From a checkpoint of a small model that answers yes/no questions on an image's attributes: fusion encoder num experts 8.
Rows from block 6 of the image encoder of a small model that answers yes/no questions on an image's attributes, named by matrix and row number. Each number is 200 + 30 x the weight over its row's rms, rounded and kept within 0 to 999. All counts start at 0. After the name is the row's rms in percent of the matrix's.
After each channel's rows are labels from the 100 images, of 14976, where the channel reaches its highest value: "responds to" is what is common among them; "patch colour" is the nearest of a few named colours to the mean colour under the peak. Only what is clearly more common there than usual is listed. The data: rendered roads seen from a driver's seat, with toy cars, trees and houses.
# pw: pointwise conv (encoder.blocks.6.pw.weight, 384x384x1x1, standardized in use), inputs 128-255

pw.330,102,209,205,209,126,168,193,215,161,194,234,193,210,190,249,240,160,201,174,227,184,243,214,221,188,184,260,219,155,193,276,219,185,187,228,201,258,188,159,261,170,193,201,214,215,203,157,190,167,195,209,261,252,168,181,184,217,225,181,203,188,169,229,147,223,202,222,232,177,234,203,250,138,221,200,177,248,236,236,237,199,234,189,230,231,191,188,195,211,262,210,250,201,218,194,215,192,193,190,182,208,139,174,159,175,216,217,247,196,150,201,199,183,175,214,197,174,176,233,198,179,151,202,215,225,192,167,109,207
responds to: truck; vehicles: two; bends left
patch colour: white

pw.178,095,154,223,200,161,189,206,219,190,262,197,255,276,242,213,176,210,214,273,203,279,178,211,174,214,203,185,221,220,228,186,160,173,202,176,169,196,196,192,233,187,226,227,206,224,219,210,173,219,187,196,236,166,183,177,171,199,212,216,181,185,171,181,185,179,231,212,232,177,204,193,137,206,259,233,155,167,240,193,169,234,176,187,177,223,245,198,153,177,228,192,202,114,207,209,141,183,172,185,154,197,186,199,168,193,243,174,238,250,246,219,266,202,234,180,175,227,207,196,231,180,174,219,224,216,199,137,216,196
responds to: lamp
patch colour: cyan

pw.10,095,221,212,209,224,235,183,217,148,208,243,183,125,249,189,189,148,226,214,220,188,181,263,225,192,171,148,144,240,243,203,170,218,194,180,205,169,230,194,204,210,174,166,209,194,236,185,172,228,176,193,231,182,270,188,166,189,235,201,217,210,212,176,201,173,219,154,157,170,254,270,173,178,193,109,216,180,228,207,231,218,235,190,226,182,270,240,193,268,142,182,171,198,213,192,238,252,160,273,188,167,199,168,195,236,201,227,182,171,181,175,217,232,204,261,169,223,220,203,163,246,202,149,189,243,197,168,205,200
responds to: lamp
patch colour: cyan

pw.156,103,170,196,232,164,183,223,175,198,190,216,134,177,137,234,229,199,222,210,250,194,155,201,261,183,243,195,258,239,207,202,237,238,216,172,195,192,244,158,238,200,228,213,224,241,191,202,215,168,238,193,201,179,203,123,185,179,153,190,195,207,218,282,192,268,153,198,204,146,195,259,247,198,174,190,196,245,195,124,247,174,240,179,188,220,191,190,304,222,222,192,211,175,210,221,153,196,202,200,168,201,151,253,140,152,221,129,181,247,179,224,225,173,187,201,167,189,191,205,229,177,187,178,203,177,177,219,176,191
responds to: line: no line
patch colour: brown

pw.155,097,187,247,178,154,171,236,171,219,187,198,205,234,209,162,176,215,224,258,201,262,196,244,269,213,230,251,234,187,191,169,203,183,184,182,176,183,154,211,249,257,211,190,194,190,215,221,189,212,231,143,174,221,185,200,203,248,211,198,226,199,233,183,200,186,213,193,229,247,240,273,155,159,235,141,193,208,233,179,289,210,194,232,132,236,180,179,220,179,168,199,223,129,228,205,153,177,168,177,226,174,227,236,162,159,209,201,204,191,226,240,145,190,248,218,201,205,236,203,200,165,177,180,198,194,224,216,200,210
responds to: truck; snowy verge
patch colour: white; pink

pw.231,108,176,173,210,231,197,197,223,162,216,197,208,232,208,190,243,133,195,190,167,192,227,211,194,200,174,241,165,251,217,167,235,178,199,159,223,190,230,212,206,210,209,184,181,225,182,218,158,188,184,212,263,199,227,233,212,203,193,220,203,180,224,221,175,142,220,186,201,194,173,170,165,184,206,155,226,198,205,274,172,153,196,256,217,195,238,174,274,177,214,211,151,205,208,244,174,208,233,193,232,246,221,191,153,195,164,170,164,205,174,190,220,224,168,198,218,158,178,190,162,194,228,217,222,237,226,231,242,115
responds to: snowy verge; bends right
patch colour: white

pw.85,106,200,179,197,192,206,192,244,232,210,218,189,197,213,145,171,215,215,169,205,227,208,143,209,246,187,161,171,247,217,238,216,217,189,223,200,204,201,205,203,252,244,238,169,161,115,212,189,255,173,211,195,177,242,226,205,183,159,234,190,228,199,134,190,180,176,219,239,145,182,246,236,208,206,195,176,199,179,153,166,204,226,241,204,176,193,234,201,159,206,263,265,230,186,178,160,149,213,206,163,157,196,259,126,208,238,215,181,223,244,151,185,184,151,173,226,191,216,186,204,199,228,248,149,183,201,202,219,190
responds to: lamp
patch colour: cyan

pw.239,103,167,202,187,231,227,265,236,185,219,187,173,131,212,224,198,113,144,246,186,229,235,186,237,184,226,170,189,209,208,173,160,214,194,202,239,236,194,251,198,203,144,206,264,201,159,210,206,238,211,183,223,176,203,191,179,229,244,173,219,250,174,182,224,201,208,196,277,272,217,227,217,173,222,119,179,208,232,210,157,168,191,196,253,228,149,205,204,218,241,174,219,245,194,178,228,217,210,206,223,166,201,145,216,220,204,197,214,171,189,130,185,192,176,130,214,172,213,206,231,195,179,268,200,202,228,224,172,191
responds to: line: no line; bends left
patch colour: green

pw.313,106,229,258,205,237,178,204,177,247,193,248,250,212,166,174,240,172,237,200,161,202,176,197,166,220,199,162,190,206,213,218,183,173,252,149,220,171,190,154,177,235,204,195,232,197,166,179,246,158,181,210,215,228,181,244,161,171,185,206,210,204,183,244,183,217,166,234,141,173,168,154,175,188,205,222,217,214,158,207,223,163,179,177,199,184,168,183,197,168,218,222,202,170,198,194,191,237,232,229,170,213,188,180,255,220,249,153,201,189,232,218,201,199,204,215,168,188,215,209,182,195,225,217,218,200,207,184,172,165
responds to: solid white line
patch colour: grey

pw.97,108,240,244,228,190,237,187,160,172,194,142,225,147,232,189,204,213,211,218,141,224,146,200,195,193,183,199,181,164,199,232,253,162,216,179,122,217,200,184,203,223,268,195,195,150,208,214,223,211,187,217,177,217,265,230,160,192,165,242,142,243,239,185,247,150,151,222,241,196,180,207,188,272,167,210,183,239,178,183,174,196,240,184,236,216,176,212,179,247,151,213,181,218,224,211,190,223,202,195,250,139,198,158,180,248,134,162,218,222,162,182,183,202,224,206,212,177,203,239,246,201,159,221,159,207,268,172,197,194
responds to: snowy verge; bends right
patch colour: grey

pw.68,105,203,188,166,192,205,209,220,181,216,196,218,201,228,209,226,223,193,196,192,219,236,245,215,177,184,185,254,221,245,253,195,184,259,126,258,267,208,134,197,166,212,228,224,228,225,267,157,210,239,217,169,172,167,152,193,212,198,197,155,171,178,194,194,238,191,238,130,219,218,194,182,223,180,104,192,194,200,233,202,149,197,145,208,260,223,140,169,239,207,198,232,159,224,183,146,212,223,232,232,261,188,219,228,231,208,182,167,207,190,189,197,225,232,190,136,237,228,218,159,207,261,161,227,228,194,202,154,138
responds to: snowy verge; bends right
patch colour: grey

pw.164,095,253,205,184,148,206,219,170,227,193,198,164,194,148,190,179,228,160,216,195,160,220,211,171,227,191,184,204,154,235,200,216,181,146,236,214,208,189,252,217,180,215,159,209,181,221,158,212,238,234,192,201,200,161,219,193,104,217,177,205,163,197,231,223,172,158,182,209,202,208,225,263,282,206,141,180,166,214,139,183,173,212,190,201,196,231,195,160,189,229,200,177,173,166,197,252,184,202,232,229,187,190,154,179,195,221,188,163,159,160,181,216,174,185,153,204,178,292,231,166,134,212,215,207,224,164,135,176,228
responds to: bends left; line: no line
patch colour: green

pw.383,094,189,173,187,207,174,208,185,177,209,199,223,218,189,188,217,217,235,206,223,199,205,182,238,259,231,231,153,220,154,217,173,228,190,229,175,233,200,256,213,214,183,197,197,115,190,228,216,239,191,241,217,208,190,233,163,198,279,156,204,195,203,220,241,227,176,161,176,218,213,198,229,229,198,171,232,193,189,283,185,188,202,200,250,226,225,215,180,174,188,145,169,207,194,234,209,154,150,198,249,144,220,206,174,191,197,220,190,190,172,211,193,204,198,179,211,204,213,198,186,184,201,173,155,237,162,162,152,188
responds to: line: no line
patch colour: green; black

pw.52,113,235,173,203,195,190,152,199,159,144,181,201,214,252,198,144,187,197,209,201,192,243,211,222,199,239,180,213,211,196,219,185,133,228,224,194,190,233,163,231,221,222,190,263,204,185,192,149,174,204,167,215,118,214,172,129,206,194,139,209,177,237,237,198,215,209,192,199,245,229,232,176,183,134,154,191,188,196,242,217,196,207,230,207,202,221,199,185,188,214,164,170,166,240,197,181,224,163,188,224,187,260,217,226,183,181,244,189,154,241,190,187,157,243,265,244,172,231,165,207,196,161,184,157,210,185,152,166,175
responds to: snowy verge; bends right
patch colour: pink

pw.74,092,230,164,170,209,242,221,219,223,191,216,172,175,189,165,196,199,188,153,173,196,178,236,280,178,185,200,183,179,173,189,215,238,175,197,231,191,199,189,235,186,163,240,253,198,205,142,182,213,222,223,205,221,184,187,178,187,207,212,188,197,211,174,223,182,209,231,205,219,131,191,215,222,174,237,229,235,180,191,159,190,175,187,174,237,305,168,167,237,250,196,203,206,206,158,180,194,256,182,234,180,212,219,126,185,202,225,176,183,171,175,189,190,215,253,202,177,221,167,159,150,143,213,189,176,209,235,210,191
responds to: pine; solid white line
patch colour: grey

pw.347,080,180,204,176,187,203,149,201,201,260,218,278,212,219,206,215,151,188,260,166,219,213,139,224,195,180,183,251,214,187,132,163,224,253,193,125,199,180,229,134,214,208,229,224,220,218,228,196,228,157,162,211,141,195,240,185,171,191,197,206,179,187,173,212,158,207,191,200,194,224,176,205,245,199,157,220,209,180,167,190,179,222,204,245,193,209,234,189,188,191,189,236,170,216,173,184,196,198,197,220,166,194,193,242,180,198,172,262,88,207,235,183,174,186,181,159,187,203,274,318,260,160,189,205,220,196,149,178,231
responds to: lamp
patch colour: cyan

pw.260,113,179,193,199,193,201,180,254,177,149,201,179,217,227,223,219,197,219,137,216,177,180,193,216,214,171,161,186,190,208,202,190,195,260,201,178,230,215,172,201,168,175,258,181,171,201,222,181,103,169,189,197,196,219,158,172,184,188,170,191,257,166,209,209,178,215,231,185,262,167,202,211,177,270,150,210,173,191,199,223,164,266,190,195,168,210,200,197,219,173,179,229,174,214,220,188,222,190,246,269,191,254,226,198,238,240,196,240,166,198,196,201,201,202,189,240,134,162,187,202,182,291,212,180,223,218,236,215,199
responds to: snowy verge; bends right
patch colour: white; pink

pw.262,096,197,179,210,202,168,222,245,172,182,204,216,202,181,156,212,198,276,198,221,210,168,166,153,237,126,161,205,205,183,269,174,225,230,167,212,154,202,150,156,229,226,135,200,132,184,222,162,230,225,219,196,213,181,192,231,155,173,233,196,160,218,229,209,222,191,202,240,199,162,159,227,237,164,255,238,208,205,191,204,231,151,175,183,219,232,244,167,169,208,193,199,165,170,207,176,239,240,272,177,172,223,165,216,243,162,179,220,237,209,224,192,104,238,221,202,202,218,140,219,209,151,172,268,214,213,185,186,206
responds to: lamp
patch colour: cyan

pw.14,093,158,208,174,205,197,209,139,240,156,205,187,229,238,235,197,201,164,236,207,225,162,201,191,196,218,259,208,177,219,205,219,224,223,145,188,177,163,200,224,202,140,193,220,208,187,235,188,158,199,216,173,183,240,218,252,206,204,170,208,203,198,231,215,155,214,213,164,152,202,231,199,154,196,169,218,194,187,252,186,198,216,226,214,254,187,170,237,237,181,216,182,231,232,192,211,195,171,201,205,167,182,248,201,194,222,210,199,195,202,238,194,196,188,220,189,162,220,204,217,172,197,209,204,191,221,215,163,209
responds to: snowy verge; bends right
patch colour: grey

pw.201,098,188,232,171,202,217,236,159,183,203,189,202,211,190,227,198,226,196,289,226,197,234,247,149,233,220,199,218,201,194,185,198,214,198,179,208,226,157,217,215,188,195,227,201,184,231,179,201,247,198,234,211,224,160,199,194,230,175,216,208,189,165,171,188,208,226,167,204,229,157,178,246,227,201,188,194,171,189,183,200,177,165,187,213,230,214,187,193,223,200,183,183,210,214,190,177,165,220,190,118,243,177,281,144,201,259,146,214,180,229,177,152,138,224,231,157,153,182,202,168,268,236,146,246,167,181,239,227,202
responds to: bends left; vehicles: zero
patch colour: white

pw.67,102,193,246,268,163,200,208,207,163,228,180,232,204,250,176,235,159,248,210,169,152,212,155,190,198,205,214,199,168,193,205,207,165,237,217,201,152,192,170,249,222,165,175,195,221,219,233,215,164,178,208,214,176,175,233,198,212,256,190,218,221,208,176,165,269,192,177,207,190,225,225,252,218,219,235,195,178,231,208,185,213,225,192,224,160,240,237,188,241,251,180,244,203,240,210,153,255,139,232,229,253,172,201,253,239,171,160,203,241,189,169,138,212,175,191,193,160,218,223,156,222,201,277,187,184,218,171,151,190
responds to: lamp
patch colour: cyan

pw.69,089,178,211,187,153,175,151,255,166,201,174,217,166,194,196,226,208,211,175,190,242,185,242,193,212,196,188,195,182,158,224,209,212,266,176,209,203,201,240,156,174,198,236,188,225,216,160,206,216,199,255,201,166,211,165,220,210,198,239,216,237,232,208,214,148,238,189,220,180,199,226,181,200,209,337,163,171,236,209,147,211,274,226,209,214,195,189,184,208,195,173,176,238,201,201,173,183,354,221,203,184,205,230,229,180,186,196,173,202,221,145,167,205,225,202,174,218,223,151,144,284,214,132,232,206,248,276,219,160
responds to: solid white line
patch colour: grey

pw.360,085,202,180,222,188,180,197,146,209,212,216,185,153,229,202,203,241,179,48,176,198,222,203,237,197,181,265,208,200,208,196,180,193,159,203,211,129,199,231,183,159,215,180,186,256,198,161,171,160,179,183,208,159,205,182,205,211,189,199,194,203,183,209,198,224,160,220,170,210,210,179,194,178,176,132,203,187,212,153,227,211,205,198,199,211,201,176,150,215,270,198,169,207,191,210,205,142,210,140,226,281,242,163,205,177,247,180,183,206,169,255,228,236,207,154,213,227,210,198,234,233,145,171,193,166,227,248,209,201
responds to: bends right; vehicles: zero
patch colour: cyan

pw.329,104,195,200,163,204,245,235,195,199,147,222,185,221,195,161,167,236,171,202,196,208,246,239,228,219,226,190,165,237,168,199,188,206,222,196,144,241,201,206,165,206,257,191,261,125,146,189,199,222,216,137,160,206,144,194,205,216,282,166,197,195,244,210,204,246,204,211,210,224,185,231,205,191,193,174,163,196,181,188,190,211,220,217,257,204,173,210,202,162,234,153,265,215,196,175,201,156,180,152,178,200,243,204,190,171,172,271,202,208,187,197,232,193,189,233,165,254,209,197,212,180,136,219,192,189,209,211,199,227
responds to: line: no line
patch colour: green; black

pw.269,108,226,264,238,197,182,235,217,168,170,188,269,185,182,207,224,181,198,280,216,246,266,261,169,241,216,192,219,200,220,159,177,206,198,172,225,169,191,200,173,207,216,216,209,196,226,186,169,257,183,256,219,193,154,201,182,190,197,258,198,249,220,205,160,236,199,234,263,240,218,240,243,189,167,173,226,197,243,219,145,190,183,223,212,167,226,270,162,181,162,174,197,229,227,193,230,241,208,171,177,164,220,231,139,191,216,155,182,237,201,174,213,186,180,183,195,218,188,196,160,208,171,176,172,155,209,224,260,214
responds to: line: no line; bends right; vehicles: zero
patch colour: brown

pw.190,089,196,201,138,181,179,209,226,151,184,153,219,227,229,217,205,204,175,192,143,193,204,220,195,212,188,163,152,207,195,213,188,191,205,198,204,200,193,206,202,236,167,205,200,224,176,195,174,198,230,241,196,190,194,168,269,198,223,189,196,169,192,268,208,157,216,221,229,203,207,246,227,166,203,206,210,174,174,221,129,206,239,232,176,181,178,264,185,141,215,159,160,205,248,206,224,160,242,251,159,181,188,183,183,159,190,218,243,186,199,199,206,196,191,157,245,147,184,156,185,214,231,100,238,164,188,197,223,188
responds to: solid white line
patch colour: grey

pw.241,097,225,213,267,238,235,204,205,185,182,211,196,269,159,211,135,151,203,184,197,204,186,192,163,185,185,166,210,153,215,156,238,223,195,194,175,206,177,206,171,256,194,237,228,209,180,233,163,201,198,169,231,236,143,214,186,225,234,180,218,254,190,233,226,221,183,226,174,150,230,149,202,196,207,158,196,176,178,153,184,215,258,219,171,201,155,159,165,188,184,241,182,205,227,208,176,188,256,179,165,213,189,160,238,264,164,186,232,228,240,185,227,213,200,231,203,189,212,171,286,148,111,181,227,195,178,183,182,200
responds to: truck
patch colour: pink

pw.88,096,234,207,150,234,210,174,185,222,210,255,213,208,227,179,163,178,212,163,167,214,197,180,181,193,167,179,193,246,194,183,219,206,180,197,201,168,239,212,223,239,180,211,217,210,184,209,165,204,247,184,228,166,181,237,125,219,217,234,227,183,157,171,234,191,192,183,210,260,158,208,169,195,233,235,212,127,213,127,169,234,159,223,207,211,187,183,179,218,182,239,194,231,202,247,270,195,166,166,295,153,181,303,176,226,254,189,193,268,188,175,147,222,194,209,201,150,207,179,227,168,178,242,237,228,183,149,220,174
responds to: bends right
patch colour: cyan

pw.378,089,169,204,161,168,245,249,200,221,174,205,236,125,229,213,185,232,206,182,138,205,216,253,187,229,186,215,195,195,255,188,233,232,191,176,214,259,175,278,155,234,213,268,213,165,210,181,264,235,221,223,227,198,194,205,241,189,224,153,196,175,215,216,206,219,197,219,217,157,150,239,234,199,193,274,148,194,180,226,188,179,250,183,224,220,225,223,189,222,162,223,196,182,201,201,209,211,261,227,228,169,237,207,206,240,182,199,219,145,168,183,170,140,257,241,211,187,217,214,199,146,229,211,189,293,199,201,233,213
responds to: bends left; line: no line
patch colour: green

pw.353,097,200,177,209,155,157,197,235,134,217,213,235,218,211,196,196,210,203,245,276,181,213,263,173,216,202,186,248,166,200,176,170,171,198,224,190,158,221,202,182,182,199,250,192,270,215,170,182,159,153,184,232,212,185,135,181,198,220,187,222,241,195,75,144,196,175,180,165,213,206,229,221,218,225,191,164,162,212,186,188,212,228,188,237,251,174,227,148,217,197,188,169,199,191,217,218,179,202,220,173,153,247,228,212,210,169,189,248,226,187,179,237,174,191,194,249,181,183,172,158,217,199,223,218,243,180,245,213,208
responds to: bends right; snowy verge
patch colour: pink

pw.320,102,237,201,183,202,179,131,198,153,172,228,183,162,153,196,212,215,179,151,252,179,184,166,196,207,261,215,223,216,188,234,214,184,151,248,211,142,198,194,201,205,182,208,206,221,205,202,213,186,228,196,214,252,195,197,203,185,190,199,239,195,207,217,176,189,174,232,138,209,228,189,185,228,183,194,231,232,178,152,172,163,173,165,210,176,201,184,226,234,176,216,197,143,207,247,199,234,179,185,272,200,235,154,231,227,194,140,191,187,180,234,205,210,195,188,215,251,232,214,237,194,158,197,249,195,232,205,123,194
responds to: bends right
patch colour: white; pink

pw.225,114,198,212,239,148,205,196,202,208,219,202,201,155,203,219,225,151,244,185,176,226,264,248,183,193,193,199,216,187,216,188,120,158,233,189,166,245,207,177,221,252,200,175,225,174,227,199,198,241,178,178,163,220,191,214,229,155,189,174,214,245,138,238,190,228,192,238,147,135,147,166,109,177,213,187,228,161,164,153,191,201,221,224,204,143,163,191,229,182,193,203,185,142,204,233,209,193,254,178,217,182,189,232,201,154,233,180,191,218,205,205,219,227,202,216,202,193,174,178,210,267,190,214,188,229,171,141,184,129
responds to: bends left
patch colour: white

pw.234,100,217,209,199,214,207,166,164,207,132,168,167,162,229,142,234,153,186,171,198,173,220,193,193,187,215,191,154,173,214,225,219,195,215,206,147,265,274,186,216,189,194,179,197,216,178,185,232,197,208,139,257,159,187,244,213,155,183,199,219,139,180,215,250,227,230,158,207,171,209,199,170,224,226,247,247,237,197,197,200,153,254,213,194,222,187,165,224,183,159,252,184,188,232,228,147,190,227,215,230,161,226,173,160,205,233,237,131,208,191,195,208,245,233,182,175,192,175,197,183,230,179,168,190,218,221,240,212,201
responds to: pine
patch colour: grey

pw.275,103,257,181,187,172,193,207,192,141,187,210,165,218,177,211,229,196,238,181,220,203,158,192,224,192,217,201,269,207,260,243,203,224,216,216,251,211,168,158,189,209,237,218,250,242,194,161,233,228,199,200,184,187,207,236,234,257,171,262,215,185,158,185,171,185,195,142,211,169,246,222,252,209,193,308,236,190,189,244,164,240,153,180,227,178,116,165,199,249,170,195,228,183,193,191,208,195,229,249,223,211,164,253,193,201,196,202,201,175,186,177,177,239,201,247,180,224,171,217,209,215,210,213,174,222,202,190,174,197
responds to: pine
patch colour: grey

pw.361,104,234,210,170,191,157,209,260,227,193,178,171,194,221,200,212,210,167,259,161,212,153,207,218,216,183,208,240,230,214,239,166,182,281,168,201,194,214,206,163,213,192,243,176,215,191,177,171,172,217,187,187,211,158,105,178,172,174,188,176,191,169,164,216,171,231,186,188,215,184,137,224,226,171,188,237,184,185,242,158,174,211,201,178,153,146,146,176,150,197,177,198,259,188,204,194,228,203,185,174,202,232,260,212,153,208,158,204,232,226,241,178,225,190,202,239,205,257,221,218,253,182,177,227,194,142,212,265,180
responds to: bends left
patch colour: white

pw.76,100,211,179,155,228,201,203,172,179,200,195,255,152,189,230,208,242,134,178,246,191,254,221,167,203,261,204,161,208,195,153,219,239,234,212,190,158,188,184,209,211,180,186,230,263,191,194,254,221,213,166,221,226,142,254,183,225,205,175,215,222,222,228,206,189,205,220,190,204,238,193,222,208,235,207,229,238,245,229,225,156,236,153,205,212,199,214,180,191,136,209,152,192,188,163,157,164,176,202,178,183,171,207,161,165,165,234,224,187,180,162,198,163,185,171,206,216,151,202,200,156,241,191,163,237,208,198,171,181
responds to: truck
patch colour: white; pink

pw.226,105,241,217,197,202,193,284,203,243,216,173,175,162,225,253,180,171,235,208,194,171,164,219,187,251,199,171,195,172,197,185,196,174,229,180,203,247,258,235,180,206,180,164,173,250,182,190,195,236,184,244,179,177,194,125,200,208,177,229,162,248,220,175,172,179,237,207,164,177,192,208,229,170,182,187,175,154,196,135,202,221,179,191,216,202,213,164,250,185,190,218,201,196,260,171,189,211,188,215,203,180,174,145,227,243,211,248,151,176,193,193,228,228,218,225,230,180,194,195,287,184,201,280,178,210,245,176,154,184
responds to: bends left
patch colour: green

pw.334,095,144,197,175,208,179,246,179,207,147,200,149,194,241,168,182,192,193,299,276,187,240,176,214,238,211,176,192,162,197,229,208,176,238,219,204,240,196,227,211,216,140,218,219,203,192,176,191,206,213,249,222,199,189,165,217,195,230,187,164,201,186,211,202,193,206,143,156,224,189,185,242,174,171,237,178,204,251,248,241,195,191,248,136,182,166,202,202,234,180,172,188,200,194,176,222,177,233,216,215,169,191,184,168,262,194,162,208,174,176,195,235,217,173,166,211,162,162,225,273,182,205,192,258,223,238,128,176,204
responds to: bends left; vehicles: zero
patch colour: cyan

pw.293,115,248,193,183,187,210,204,145,217,187,201,223,236,212,203,184,218,167,194,205,199,192,243,188,199,185,163,183,192,227,249,194,176,182,240,216,175,227,183,197,191,191,158,187,227,212,207,148,225,250,235,175,202,208,188,227,141,222,235,188,198,217,193,207,247,229,220,201,189,175,205,172,168,178,247,182,232,217,167,171,175,146,204,210,224,146,205,194,258,206,139,242,102,207,199,278,239,144,174,190,183,215,152,245,154,196,186,263,177,217,198,234,163,189,208,213,214,196,192,218,265,188,222,203,225,161,173,230,186
responds to: solid white line
patch colour: grey

pw.219,101,196,212,203,169,197,187,172,169,206,206,198,188,169,195,185,221,199,208,240,256,215,179,221,221,178,195,189,204,228,193,248,199,164,193,216,226,158,254,242,184,209,221,201,160,161,198,227,182,164,213,216,223,169,185,196,182,159,183,184,189,202,221,208,249,167,234,158,249,198,180,246,219,198,168,197,178,207,178,192,188,203,218,189,178,175,178,156,199,182,152,186,226,173,167,221,167,193,181,154,189,222,192,198,172,207,258,230,196,207,179,140,233,228,230,138,121,211,213,229,188,271,199,197,189,228,249,155,173
responds to: line: no line
patch colour: black

pw.382,103,197,193,195,179,156,181,186,184,193,194,249,187,195,177,241,194,215,180,223,198,210,169,206,239,203,153,183,136,262,244,240,203,186,280,269,221,213,183,207,237,215,199,217,186,188,142,166,180,198,238,230,191,211,213,198,179,190,192,186,201,228,251,207,169,165,186,174,201,201,150,160,199,144,196,168,203,198,183,149,185,195,181,178,201,173,207,212,171,219,210,200,173,163,210,189,161,215,169,162,229,174,212,195,187,178,265,205,229,240,182,178,218,196,189,126,187,195,185,232,179,158,238,198,226,149,183,168,235
responds to: solid white line
patch colour: grey

pw.305,101,207,207,204,255,213,201,189,186,212,235,230,199,228,236,229,242,197,167,195,198,250,185,161,229,241,167,244,159,196,218,233,192,236,165,234,190,202,209,189,224,258,242,255,174,209,218,173,245,159,166,172,185,158,164,188,151,222,203,180,217,166,231,196,239,201,220,219,204,178,190,248,185,230,202,195,209,204,183,215,251,197,211,217,218,218,196,171,240,185,207,180,195,223,223,171,205,231,172,196,258,210,146,182,193,193,173,218,209,151,180,178,218,235,199,188,220,220,180,191,205,232,196,208,184,236,136,225,244
responds to: line: no line
patch colour: black; green